A small image classifier, trained from scratch: 24-pixel images.
Rows from block 9 of a small image classifier, named by matrix and row number. Rows with one number belong to one neuron. Each number is 128 + 24 x the weight over its row's rms, rounded and kept within 0 to 255. All counts start at 0. Numbers have three digits each. After the name is the row's rms in percent of the matrix's.
After each neuron's rows are labels from the 100 images, of 14976, where the neuron reaches its highest value: "responds to" is what is common among them. Only what is clearly more common there than usual is listed. The data: made-up waving flags. In brackets: how many of the 100.
# fc1: MLP up (model.blocks.9.mlp.fc1.weight, 256x128), inputs 0-127
# fc2: MLP down (model.blocks.9.mlp.fc2.weight, 128x256, transposed), outputs 0-127

fc1.234 111:139119099127091125100127151115125131089104154122127103139150097107125148142148144134165115150133095145125138131131176179127106147138094147134106192149079120137155114166092120124134154126139112099107161134138153110132165112108145081128150198150116115167150103167141181174150112115120133121109178094133128107087092112136145118120166111105153147106112114127138109136120142140122140107164
fc2.234 104:154114115117109138095101169097151164123116163082113075097131142107108133151126107135118102149123137131143110118134154128126107129145099092156114161160088112100154124111103145138115115139169118116073127097146167132114165140142130144097146141117137126172090116169151150155149121084121165120118106144192106114116139105147157122123167120133132145099137094124150109151162168118082168120147
responds to: gear (49); offset cross (41); ring (26)

fc1.165 101:120181104160104140112171134117094121103117149125143127139114148104136155100124122154112131134113124139132121152136172137110139115153175124116080154101107109105133147168121123119137119076078110156110151134127114117076146104136155062123124149103128158142162164083134149113174143131099097087129151076146130131127124115142155104096093152146161160104139152121144115131099155136119119129175
fc2.165 103:120155148154116116099138094102118105125123112159127131140125202113129129106134102144133122134119192123122122145122121102117176135132115123105181178114121143112126138153116111099099140131144160124172127159115175120137100106072130171144109140128150124120113117099103123144099110152120084181145150118065126162105092157120079124114115108102106155133138139103135107096139161119160108128120
responds to: emblem: no emblem (76); three horizontal bands (58); triangle at the hoist (29)

fc1.172 101:102161102143101125129168116129135141125132153120108111146134127142153132125172132160103157147140089145181144105101140106066149117126152148112171206123097128121116108146086131129125113097150076127122163124139118106112156127119092070142138122143133125139088154076114106141168134118114126139148129117134143173125075114145143126115121087179160127122133154116103114112091148131147134126121
fc2.172 090:159151117084116117140130095134103114129136134131129131142092155142120128094112085119133140104160159089121162146141124135122133096127104132098154131141130076134108141186160125133157165150137147124150116152103175139149123149161180124126133113112148123134169117134104120143119122176092139158114118090067135146108131119119053155118178151100156140096149117084160126116168133122134125127121
responds to: upright cross (45); saltire (29)

fc1.145 118:087153111145138134146140145126147145105083143134131111152139115100128118138178145143142131141125112091103113110124093137147127107140134124178116116159121130144150076153092130105160112162143115131116147108123106093160153150136091141157120169087093116133166138161149183146097105097153117080122147162147093151134130119098131113110170141159116122142064120147113132074126113167102122104127
fc2.145 115:162101117111151154076139142138148097117105116144071080141125133155128127141124133122112125115142114144154140135136125112093121138143123129099134171120130098104147129162123143119108133109127120126120142155116137156151158112130155104136110112183122163115127103132112100150167148113099111150108149091146146087084112103186121117101141071128146129140176130147122090139107174081192101160154
responds to: many stripes (94); gear (26)

fc1.131 108:094131121107139144120182154129113099094101115150143116152167113150159139126125152157105126155125126124140179150116096133092111162124177190090115121090132114128146109155106137125145126105075135130108138106129100120080129093110136089160145135119083119126134185109130144117120136106155123104152143071157124130133106117176136126125114111156176138147122153140128128152063115118133124129140
fc2.131 107:113112127108153077124115148089130173141153115165158138114076150105122120126133109100142143130104177144116145115171163126138130143165109068110096113148113184098144139097174146120132105162157126110144087150126171084163164130156119144144163142131144144140135115112094150153133116145097123143155148121105142118093115144098126091160126120076095105103150096118135113116129135144112134120116
responds to: emblem: no emblem (73); diagonal split (46); three vertical bands (43)

fc1.149 103:105154131142107136101142114136147137160144135133090162118160092124119157149143120118170138139142084179102100111113162165140125133141123170152147180110081160155128104135106115112126103128139118128114108110169127127086106132136097108086099119147132077127140099076146136153086129108170127151137116091152137132148124120144152129183150129151160157187090120132137124131113144136123084148125
fc2.149 104:149114115109171166144089134147117132137150108120144165138070103140120102110112138105119120121098144100136147137132114117153095123126128126139107117135154122099126145093179121134180153139145146153086110139120084138127103145152136143162143111136145181129136135170115103106129114063127130124106119140212117148108148132111176127113096141120138094094155157121141123141156091163109166107103
responds to: circle (89)

fc1.61 120:106159106135119105113174103097113116129136135166139148120149130135135154136137122124096173131125135147139154137159160146100147128174149157123105163118096146139150153190133128085125094103138074146096142133121098086117124109117129115163182133103134148129126146065108143111091113133151078121122114073128147153105105096122128139139101119127127157144132139129149116098088175140097137135168
fc2.61 117:132103153099158127103123127147117121111129080105099085170102132091106100139122139129115130133115129134145122155151120138107115158114087127086132144123152116087117136120137136155118170123118182125148120124121199136159155146135139124119134112194115178121143120133099132147181150129112133177145157129108139093132116134148105099111153093121102094118140119132097146175080114133187106140115
responds to: emblem: no emblem (81); diagonal band (54); saltire (32)

fc1.147 087:108081117100115156127121104120130134095131128116112133132089095099131109135130165161158146136170051156112104081131174145089119134144127122113125112171149138095149087167097108136137108117144148109097124131116096096149131157174102110155141099137086125141154108161106161148130111105140156140144152118144165163127152125098160112125166112140126115152111135141093112116103132155138096171136
fc2.147 085:146126143117136096120082168107124142121138111155137169138154095146111141106131148102122142096119141174116113160132112105149100146089147132140152138133087133153100118099159177168118164105108128142069136138129124161099137145125134107080140170156097163120138110133150131104134116105131132132138089104196115116145115111158188144097108141113098162125154140111117139188147115125122120108139
responds to: gear (48); ring (38); two horizontal bands (37)

fc1.186 105:092128119134114147088137136092149143084132115101091159136199123127101123159155139106148170170147106155114115111131094145153107185126135137134095180095103138153111082156110114096124138159155099139128150126121112145129140141157118110115123148165101121101114117119130182140074115133185129134115108121122074129134132092158130140107134132155112148151085125136119161106133143146132134138143
fc2.186 109:127109144105161145129142126141119162132143150110145109159068127118123139161143135143131142143113115140149148107146160149077110129150105112151126119132151144072135143120108126131173104119123155158096074134103108115133151127167115106121166107135136176119107107133109121104196163099141149125134123182156192125142156126107155101157122145144096112082135107179112140127093094145131117121112
responds to: circle (75); plain field (37)

fc1.56 093:116128090143130172095157087192143112120157121105126121144120105153154143147121139128147115148124114138117182135122129160091117141185137136141151138061134139105139129123120094114180161124101118127091101101165104140107106114153108121147128101144136104123125164087144118139113150067141134078102128110189111107124136136123138112154104128129157145154098155159153133122117096108106122121152
fc2.56 097:090143095137096129126105141125147165146145125147111118146155073090150167133153184111158165122157064160118116098142162125134109148141127108112111103126105150117157127135115137119121120162147089098084128126122116125146167127166124107125141135127112093147107106132141117159114105121146134136137101089172108119123122117102182134130170095123106147180086147158097128114115165123139116160168
responds to: crescent (61); corner square (33)

fc1.94 093:116139139115144143091127114163115118059105114131114141146154138109161117138125157107135145153156098104153116110117094131081094140154147117141091136106113124105175095144156084141166126146105135119119144170109103132112109143118078145179144099119105137125117130166081108159134150103128119136145124118158158149117142105135148133126084108135162109157133139117153159122133063189118151106137
fc2.94 090:152104134110155084129181126173186092140130144139099092084114124162121112163104085153109093125134133104112135149114120182118147137122118111104129121138138121166144140132132133120101153118118144149173140138112129155143100097116152168131114097113116103123162112139106158125160165124104161132129180133098137104105167107139116127120151109096178099119173108130153071119121119093139128120119
responds to: triangle at the hoist (96); emblem: no emblem (94)

fc1.62 101:096146119122128163144116155165146163138119133124176103155119114130142121151147144113115101144131113146112145114148099114126122175143147100152115096115135130082096096105087132105169117147121096106115107097152098153131161111204128093134126141123112103098136153145178127129141098107170127062104093142143095076127134142134153110131133163144127116141112125163102113131074105137096139126131
fc2.62 092:122147137144086119168147143098163177144127130124124150073159094152140163127124151146121142145169091150157134121071140130114093153140118115126116129121121113153150113142132091109132139150106093113118088117113128160125123124111069131162148099097122112137119142139159110146098148117125160157132088111128107097152121115131154111108166164120127108187095153136153148127119100092115198138145
responds to: border (67); crescent (27)

fc1.247 113:085120114159142143130102151150156175120132167121149100146115110097147113158143133123181105165097096139141138122125127173118140152151144105155111163146088135092129156110135145167128115143135104108115126132167099112154169119184131091153142146107102107146129159140143178147170109113127131082117163139131078120121100139106154092123104134123140135095099113142137126126116124141070109086128
fc2.247 119:139132101122119141108112130111129107134122090138095176074167109134119159115145143089125155129154129157096145104139127143160087125114120160110112145124135108135108072157159144072138165164151106121145131118144138149134139134156107132145124108154128136119094123139131111149099150147156106127113064099088124114135117099169136159129152151148104153207098133117123146110162141125158140176110
responds to: border (94)

fc1.155 106:124144120108090122167136094097129116114112132101116158120112069162148161124149153123104157089166113158118126112115152124126100131133143155081114110119107141138150106138141076145134133099094092156115101116130130143069071122110137094190152146142133172144108110129110142111112134142147122148126094112149113152160117097158162155152154128180138148137141147099101163110129141149125168123135
fc2.155 113:157114071149081101139140159107145151170110138168129123125134087158119141139146112141118114127139097136110153108132109155126136121105128101156139135155168116160113096128135153125170123112109109150062097093152074149141185142165101098121138133100129107142141123138157103135128153099112154103137099125149137138166150093157130133114167184116121106130106145123125120108177114098125146149100
responds to: circle (45)

fc1.60 111:114155122166130165136125094167086142116109112131116148132149146131094121106165127117181150121114128106147132092144112115105147107204117120119124116124121139100128112207122069080184104117115126150112116151105095119156123124133098130152140107108162151107117119138112121168116132106148085114133123139161153135119120142091132116138106160153087111170102124138153138086116111130138141146151
fc2.60 095:118151178163138115147141150137146129122111150096144102082104114156142111167126052150079115102121146143137142140089118094148107116127150081143151100153112132138134155121153117147123110132091099144149124130132115141121141105133129132133158114118129128145132139114137116139176126124084116098135129176100107067154149127153118095150100134129176073093166140122135101144142112123096176093138
responds to: emblem: no emblem (93); plain field (88)

fc1.81 103:151136118125137127109117093183128101079128128144110131122144116118123132145128167091172126136159047073122107141109135150109135150126152128140144139093083136133162133117151100145135155143104123091131148168128092131097136120149130136095104096094125088150138126144128139163141141115128165110085123121141155105098144109129137159142097103124163101143139151080157161152156097156124122088159
fc2.81 110:179139174114151069126159118168165098132109143150115085072128127143108103133090091173123122106131123110133148145110117119147149115105160124151150108112111144151154154139146136129094151153107114140162146130138080152124123109122151153140117116093113089144169134139135134140142121109115138123097173136114106122108164094144127121133113130097188130105168137119158096111147128141086151089171
responds to: triangle at the hoist (100)

fc1.184 095:070080098167109124135105171131134136147125125101135105154117101131124100139135132145160117084122092140145148107156175165142132117129104120142127126163129167102124123123135150143115129129177128102121108097185129078138157125194130112130114138173143105111142123163148158183151146120121151085140147149127084139170102151145166095147154109130121129119111108138121102134118148110111092129115
fc2.184 100:130176132138163152141148093155136133134131106117120172084171137192111135122137149118132172182123125109098151113093105129145125134168158136105137124080134110169101113121114125093108137135119082165132133152106109179118128134131099137142126110136104153088116122090147113142114137129152101148093077145110103115152136132104114157120086144164140129190102166121102149127126100129132124143133
responds to: border (55); gear (29)

fc1.245 104:140089108130131114131134143123180154124169183138115132137115069166145149152128147149104158138122078157133136065124150124088142161129108091121114109154134181113141139145095146139143082081144092138103133160137107135148132133146120078131149102151101143132165085108102143126151118104100150124114169135140140171105126138113140104142166091144137150111121136132104098104107134106134133126156
fc2.245 113:121104170106160097140110090134082108100134111103152131151097140094121099102090122131134128114109157095158131170142115168124108143096123140125127105113129127105106154124177105157112174128131179139190126145102175104113090124107162157161142131153153120118136141133097154100148129176133131162132152143112128130130126128114119135138083137110102106088154116120136180143109087166129121134103
responds to: upright cross (28)

fc1.254 107:106155139121127142150131072159136100148147160088119130119092129107169079126151129155158150130125087085113127086096144110096162130132144117091154075113130176134132128137109084140134107146128114118111124140146137122138119116103083132109107102108112101131167141083114117153147158098125184146121132152143119134137194166101137139127166139149154087132116155136100149087126123110125119140118
fc2.254 116:155103116151129092106142191084112136109123127147134099143129140120095163165145113154106096147123175149128106177146168116133137147138101121141106158132109154105173144110119126121112124108104151128115119126101154097123131078119145136119160169151153134164109118142133118120149124084085108104153137136129127114144086132174157091144118081099109157095167110110140090163140170121113112104133
responds to: triangle at the hoist (35)

fc1.19 106:117138112121186202121113142190183132143113096124128125165124135129135116147124152120176109152082123114113138141119095112117121148151148100143126143134155142114109100113120123116183116137110137138097097127129086151149146158136106126128088118124112150071145143123133104145154140062143139095125135164151147103119147179122120136138128102141141109141095147161117117133097094117150077127137
fc2.19 112:126132155132121104175156101113092081126098158127149131091134126155128133106136080154108127142117174125106160153122100140123136115083132171087137145107147115156094123127112139148098126105083150184166143131116115130107113106112147131151143116124125148139152131101108154077134138172123122148147099126093138151186140088134094145128101126166148113098153122109112138115134138167138124125062
responds to: emblem: no emblem (77); border (71)

fc1.107 077:076130093147099155114158120123136118117152151110158120162137089139159146104151164121130126140133114143144128076132163141076136164184151132107087119099124145133144131164130101140136142131115074156063126119169109108155114117117120112148148117144126120141128134095098133136134149074107138129123167117217114147128105124111147117112142132138151145147116147129153124112096106165121157145143
fc2.107 083:084116083160105144118088144095146140149129114111120141125155078119134159148151158117149166103166057165152115096143153140147112152159145123139093134130108162142166121144135122140122110145148100094078150137134098132117118123132122105106134135151115130168090095129145137138124124108153116138122100115201112104130101108130203144125133113130129146151102168158110116118127143136126138157157
responds to: crescent (50); rhombus (35); corner square (29)

fc1.91 107:117102108136102133112079117090154124098158121129123140126150101142140167160170162098139135142131100134117096115147111154136098165126110120166108156124069173149174106095120123127126134156150086119112162117147114099105151117097112107127143187164114118158101097164144169134092095115156131138108098118142097129098095105116172137138128114146126160119132118152105148133155153146098142098137
fc2.91 099:129107130108117171127084120144138137134137172088102113115119129120161100147140181090142132123142130134122085112110178087084128130165129099125113095120103163105161128105141082164135083155136120108094114138104145119112143130118111144129102112124137122161079142134116112155169123084150160112165110161203106112110141165114186125116128112139091110143121139121125156128141133116132129112132
responds to: circle (84); saltire (28); offset cross (26)

fc1.152 110:095132122102139178114102089146150105083090084146137143131169136126147144101123195130138123124136114106154141103104094114107099150112188149130115139081151131122161115119123093137136137144110119111125142154132090137084117113102089135155109133130114107120101121132092122139097110106168151164141129095164155120105135133126143160149102100169132107173140189153114148137111096133134135139149
fc2.152 110:158159169141137091159151151112114148153112138164134102111105175140120105125143066124104108140149172127097109142127150103123148120145088093098169147147136120139123159131135123134137120132108115133156103140133177134131157115117166088125147148129134162133148119109125135164197149134089111111138148092080119092115145102174119086128142116118139126110145084073129091145129138134137155103143
responds to: many stripes (35); circle (29); diagonal split (26)

fc1.111 103:114119119130128137162097141086127130091115125153124153154116075168160151117149173106109166132140093152133148107117116099113080178137147139098089109108104131125136084132111116151149131096096114138105115150112152129098111137129150088165140128152110164120104115154142139106129126117165070152138086087161145135143083104141167147139140130168113135164128143124096176161116125145132123129148
fc2.111 114:148124106180067113109118143105159143123139126135064123165174097123105144168143166129160155154157093149126097101105146137133116168132116087120148181144100140155143101126140103130136111102108120104090122147124129167135153136134082107103121152142122116126119105148162136152118137076124135152146111117173104141148138098145165129114148133109105131124084123101100152117170148095149124121135
responds to: circle (64); diagonal split (40)

fc1.52 090:120173115146114149131093132110131154131142104145143162125084143099151141123148145095141148123144116100105119074116159098119118137185153083099106128133109108110153152124159076119187111157118078096112097179137101109124145153143105146145162133091133123148111115096120096171131120119108107120141104090149123155104126125131160133155130112087146099160113142103138081117145113147101138151120
fc2.52 096:076151164145155176142160154133145154121070125136177098115137138144113123124141152152153109157091158146129099159100093096122102121126167149127128160115145124122121108112052115115109104107095119154140122092076142109125119106087134108137125141118077149141148148126149161111136116129138110103136133157127134144160105143099140122108110141169132148129120136176092109150082087138141126136117
responds to: diagonal band (99)

fc1.31 105:131113136157064102112113118116139134088150100101125125134091082126108147125147138101107146108157093140113164133164167136129113121145118118109158148126095103127128130154166119144142186117151097140097151170118137096114136141136176093142157137161160154155140101143131112165158127107093119161100134097134092098132097109155161105114143100123115155090124128069120170143143156141129106125130
fc2.31 094:116104087119153152098137163137132106104108110136144079164139119102142136127149133124135075130157117146114133123181126140144139098122123168143114171146119107082125094139112152076127128152179139106062142089140168115115167122137150106147099148136141118138115140168140131148123111091169133107117139098162148111096092117171141147139142110119133143148113105178135090118108159096135117148145
responds to: three horizontal bands (56); circle (37); layout: upright cross (25)

fc1.119 111:136182125145147122123174110147107135092142081153111162124136125153085142127126121120131160146108148124117115122164117127141134118219110098140120113146132132120123124196138081085189116136123106160095116135121115127134143133104109122147157123138129193121143115143121136137121106115115082110086112117154125131103143107137136125134130151122099138146091133084154170082124102137122156137163
fc2.119 113:097113173131138140148134098127113132153103143075117088105113137133140106142138098176111114110129112136154105141086139111129115129071139147097157151091131135130102128099095132191093123126106139143137140121131151136108118121116129135120132105123105146185129168113113114114149137126135152159166142162156104079189129160134142140112102103175145067120147124120082137165125128139144140103095
responds to: three horizontal bands (76)

fc1.4 090:111144110147106154142166091132118100104105156082115124144106136136109102082149118133096140113112129136186130132126127142128134121139141173144146139132107098157096154164131106127130187081122106147108161131118119142102086157124164088153111135160154145126142141122113098106160125129092153153084157119130101119158139117113122147090120154166135107097129186114121189114094145139149157113132
fc2.4 083:113167126102137149143101109141134128121122130153116145082121158152132097109166139109125123151105123101093146110122104109127155122121128097103198176143108134150121116101097134144128060121124111129130150145109110132174154136079085161127159139099087153119146122107142127143101090123153116128172114163156154159122129132095134135114119098137110141130132134145101094094166125151114085087079
responds to: two vertical bands (30)

fc1.238 099:136123117112148143120127101158133126112108109132104113143100144133147122092169171097096157124138115132143178112135110096104119143165170100105100121111125094080095103129175103122179135102133125118111095166129142139079155154115116093149103102139130181088112157148121089138163117132129117151128107098133124150126102101168153184104098119152109082143113151141114141125096121148136124144151
fc2.238 092:125151155142139141124136138136108148147117114134115119118131176092126120130152122136163106152119170121101092151117137136132143120107101106102154170149135130139105164131083127127112091135148146131221129102126173114161140114098098147119135131130110149134130147105149176134125140203138122108161125136049117132142131158123085100147155140115121146154113078120109104127121153112154116121095
responds to: three horizontal bands (63); diagonal split (27)

fc1.104 102:118138123105133107166060092110103139093122116159124132134089114148144113124132126127111131083167120160145140144101121086130086143153168147116142142163114090150118119143182122149129134145113132118105099146137123135088151171067148101125152127144110161129128136144082128124139101111122091164126124088143136130107094099130174194136133124134133124119131117118114162164089105170111128149139
fc2.104 109:145132106165106128093199132149132101132097156131108105113145148116114143138153126162153124142090162099105168108131135165138160098145102116126121166090136127118124119148082128103144124115112131152170121120112121128162121083173110157167119114114156104107143149109168117157118159130094137078156125137087103145139153121148091086121119121127152119121135133133144074082164155093147130123116
responds to: upright cross (27)

fc1.7 111:123149102125078134112172139100125079075094171120163100162125140119137082116124146174088131114119134120129143116139103124117151098117166136126101154148122117146130118150135139146125140166134115122111175110110111135092143120158150104168100158099167127141128138163121125120145088122095158165100130119137104128122143105159126154111128090180127106099139151126146180086134148120128159090164
fc2.7 126:119125106139177175149096142135134156133130064155150191124143129116115141122108130108150143129124149102131146111132111118166116130133145117128149122116146112129105125129123153123143125133131124102079110150137064138172123121132070170148141119129093160090144127127122134135076117100138072095121086137173123154118131140094156105145097163095135129156104150143123100156148088152103118167120
responds to: upright cross (70)

fc1.143 114:145109098134086131109124134103135141098153111163141114134160115097142129140189187129148137110147109122142138075141131138154100129137111144149095154147081161138167071127114121123143140177138100108109156118124127057128157136108101119138150183135129091167114100146147146189100109115144126134136133106135112146105113091121146146128139092136136129153118129130110098117151155166097107123136
fc2.143 109:135147109096096147142123133086137132111120192092141086113113123126152100147157141163094128117153130153111116088147160102122143113121138126111114122161106135110172118134112122143115092173148101116095153111139155111093130128130139134152129134093143119190099125142108123127157090082132160136130132160210116123115158108120163155128153084175126103112157094137122124118142161145104138118138
responds to: gear (51); upright cross (33); offset cross (28)

fc1.139 110:101166114159147158123168091144101124146118143120128118152114118090135165127139125124169122154120107112128148150121173138102157133128142161107172135073131116119107153139054153131129109088103145137107135097133133111134165111119135129102117118140124136097145177067171110127142160098148123120118144138156149095153124146127136106151135133173137140154103130152103116103087153132160062132100
fc2.139 109:136114139110130122100165131120125101104125128138135126103106168145114093130137086144079125100093182134125117109140111100140120101135125117113091121150129170108174123113175111122128129150124147161163134158084128117123114114120128124154146137117161146155129118122077133106179113136075108132148168164126134162101144112144103126119092087134123128069196130100117128099110144162158157096133
responds to: crescent (39); rhombus (30); border (29)

fc1.122 122:115197120122102126116161082128130080107132129158129153112149136101140127110144143099131177163135129114140157094151146139114130132157137123114095144101078166132153132158141097109134110159153074092125139151135098095089149099100125133144119131104141107149113121096100147145100108141135109129113109096143125152080126090111138174144097123143139152151117131111145130074153150168095146140168
fc2.122 133:123086113112141169114131162146177134120103095121110096142131128169129103137134161152098101119118135147153126104110100104109112130124131097090147131165171122117132115119116131164114131119129131120201127120121142169161136138125101144134108110150091165104136131145122099147165151169110142163155136155104119093124113132136121106088152095141110066122136161150092091165094128085163126161128
responds to: diagonal band (99)

fc1.74 106:124140125108159117149127074131088089072147097138122155113142120129103122095165120132108147190120123147139141143161087109123108160138122162117154131135108114148136088137138127108144114108124128154115147128091124083105138178080122118126178137133106181119152100118124161129128118123154086144129123104159161166123122104116169144117110118169132137147135128116101148092119110204114123142133
fc2.74 108:131115111147104113114123115149143146162140117116100129183120115096160134148135152135174118110156096112117096123096169152094147138139096076118129127128151143130123140115141092160133128138123167113079110134181178124172136139126127121112097108156146084131097132112118124162107179087123164158155162118136126098145100170133127109146161132100111102123084123119142151132109137072159100129120
responds to: crescent (32); ring (31); border (30)

fc1.250 097:088124133106133186135098087158105120138115118092147178123126124090118117107122129110137142106128113137133134111158131158133106135118115147152130103115153086113078116132109111108163130124131134144108092112169096130091097171138135146128123097144106148114115148132141115115103145095176138157084096135175127130148168137086143144129128162152123077164078131149115182125105095164121142158117
fc2.250 107:096173125131074168149128106142113164130116214097141087162111142128186103119139137137102122105157107117154152143129154095084145087139135141133128129155122083122119129154133131175145115137138086148104142123136134129105140136115170095171120130106160146156129164120140113118167102169141155143125146136117112103117116133104093160085146130166097128100099125135128134103104137130130125110122
responds to: two vertical bands (90)

fc1.151 092:110097104163141131110098179134139163138144099129119136150147071114082164172142121118179110133101103158116095133146128140155101158148102119175107148112083184133125131113114140110125101131141118133097118110140115124111150127158122098097138184138102130134122108169146153143134128105162107103126108130148128143143138148153167076169131131116126159137109116143127084131149126139075105095108
fc2.151 104:145173129124129165132094110173133123104150101105078133114146145131117089129128136104127140161146096137113118104101118124102139146155112066120169136128119109159096136122116118141147127143147109109138131152143120197145142165125079180116063097117135116096105151107142085159124146139148135143126080150143098148115160141120140141132130148138122098136104124107112188112185117111131121123118
responds to: border (71); circle (63)

fc1.161 115:113139104135077127139107122111169137100124102152131133139149126094164110162192214149141130135151108111124101064108129100102145135144143116129155137138084150137161108122115118143136115154142103119119146134110133094153163141099103114125137164096116123158124102130137139196119110114118119143175153125134127129126115133105147144108173068129130123164129136135091086112146137132111092116137
fc2.161 103:117136124115107132150112142100102122143121153084178127105094127157114127083137095142090103090112147142145122150146122102163094074108127170133094105141151108100115122140138138101134158129133122157053143095141148104075090109125156130135117148106132151169130136150138136111121103070127128110118116128209103120155127115142157174148131143167123136131132135132134126146128128145099164136119
responds to: gear (37); upright cross (29)

fc1.133 096:102125110142138148110138145122121152051086150129180109163132144107156118118146125165117141144114140137136162119146104097103132130169180164135070100151108114085122101166102121120164110132121089134104122126138079097122136140167141110183150138101142163101138153153136111117134112095127088093118153132137158146142105120142137124112121130157137135096116153157143126121078109157119129142160
fc2.133 069:099148144147115149167091125100107147108136101113123156146146096136140150105121156140128153123179107132150162122097141128152092145126132132105096071101155149121111122131149115152118151149136116138056126144132098142159089139145121151165135105102097135107130119155104140139099100051138140172124125114195127121145133130094155146097133132122117088144105156117107163155111106153126164132136
responds to: emblem: no emblem (84); many stripes (79)

fc1.255 104:120176112114093107157173062097116112150142179107140154110100090153166135129166122118121175124147092149106162090139150127109100115128120151094158127094074139108129105116150108124151128122134078157100107100129110106076116110117149084162172124111126152137115120101125138128146134123121138131118112126141130150154136097136159151143131148157152142133157121095107155112143137170104150108130
fc2.255 117:156115079156096106116123154106152116126088107168138120179135115118137124136134116185111099111137141136116144101141098146128160120109145116117162134195155080155117110146143174136166151114118147118073107117142084148161144137159076147143131114097138084097137150134140110131106130095118134149152135114155159149145133104141097131136163159113123091104111146116130139131142119082117149142094
responds to: gear (60)

fc1.21 107:129154130122113154118138095145126109059124109129126131126147109093125131129145141126150154150163091114129118145111142159100129165143151144121130152096071125143152126134127058154137167138103101080104147136119083135076135127123152113141116156110140105103111136152097125166146140099115140123082131091150125129114151108142164144123120125135189135168144151099149191144145108140132147108168
fc2.21 096:120142156125122069137166102120118095120112156120133083127094163124116107130105076204118111128108148125120150135150124162137181098126130147124144130124140134159128140161097141133116122119107167143162152135123132105161100090103148147142132126109106097174173140125107210099130132132109118123146179151077123132140122125112109097136122137130151122097139083129145116114099151149120123108123
responds to: triangle at the hoist (98)

fc1.10 101:096164119127125111142110083122131140131172105147154158119063133119173132115117155114163164081151098115123145103135181132131118098143104126118100114149126107102132159125171098152151123172175087103106127139186139090096122136094128135123161134127120120154110117124106104140109097115106136124115122110152126139090128137124176160166126137107099118151119126106150140097151148151071128148132
fc2.10 108:090124121138134177111151159136157121103090123107092079131149120150104107157147171140116116115102133151133132108110110110147120138142142098098120159150140142100131090113076126132099125098138116124196125129099150161142121130140095149167099119149085156110110140151143142155136144152139120147155129172104125114126107137120115119104157103176105088149121166173078112127100137086165107151127
responds to: diagonal band (98)

fc1.6 105:128109127125146149131104127124152158114148117174089190128132129151132154143126172094139170183155097143142123098084128138085137195136134089097125139106121129132141152126139118148132096121129113068126117190134125127135132156123084107137160119137103122091109126060075152135092143144129117125131118114135152163115092103099144101131123115115137136146133154120111119166124112147141118151132
fc2.6 105:115130148138135103129166137127130105126104153115161110114153124168103129113113077151103124093097143150143143157136066107179123099112143155164124144125125141133124117166126151101106157129130105167069149093129115134094095092112154116154117169119127130145149138150149146081126071102125091120087155151169110128142105131132117134150112176157140165106131116145134146107112132117112173122159
responds to: diagonal band (86)

fc1.9 115:135148090151127130103169147123124099063094158128161110163166141138142079107171149142118132179112125101118104135113097123102147110158160143124145117166123100143118101188090148128138129125111116129107156105096121137152135163157129078127091160099127119099142154138148114120133124119102089127091127101139119120114143128138127134093128116177135113115097157124107171093120130130161112108175
fc2.9 112:119115123112191175129076124163143115109136052135114178127135122128109108117093173084154154120113108115142126132110098109157101138127160130130116114109159134134130140112149123132110170140146137103108136180125077131160098133122104165126107117118101146104144120140092140145095127103126099119106132133172114136098121150096172134123103128089126114153104143128113128179117081149136111147153
responds to: many stripes (69); three horizontal bands (30)

fc1.59 106:116133097134090120124149108097125138098085138131122097160102105131161102117151126143108136105155139111112180135160137144096112109141149117124081138143144101119154107145165122159173141118128096139123119136141121101108146144179152085212137160118157154158124135171117110142152107114104151168130153111127079135127117084167139136105133100141138103080111113104142158125109143144104142104147
fc2.59 099:098126139115161103149134125143159109141120094173150174090146119135111148133105111116148142151139120134098147119118125148134120155055161155124132126087125156160123113109140141108103124144128119114144111124174073146124119100132091168162119105103081094113144124116126125092080139136160116117106112129109165141112150108120127136189080149104179150156133108140118117114136110171089138149105
responds to: three horizontal bands (43); upright cross (34)

fc1.134 119:158131112159115160136130088148125118072095107110122130127103111103108103094135140105136111111134126062136104126138127134150115126157136099114141112101109131126150100135166058141161194161125119131126133170143136117126104141125117152142117130131137123148155124165093121190130135098094178164145139120120101148132147121148142151108144122132120088095123133075144187137147119152145163105140
fc2.134 126:081143131125145091141141132138121113131148137170161121148160140132133131163122100138103129159133122176103138151134128124105163144077151153126157157119128153165118120121086177126090085115124145105105152117138103105120141102111127128136131124127095081117126128066115169076101115134139100088122147124143139144148112139113104117180134146139139198147154098182124113129104154111105108125100
responds to: triangle at the hoist (84)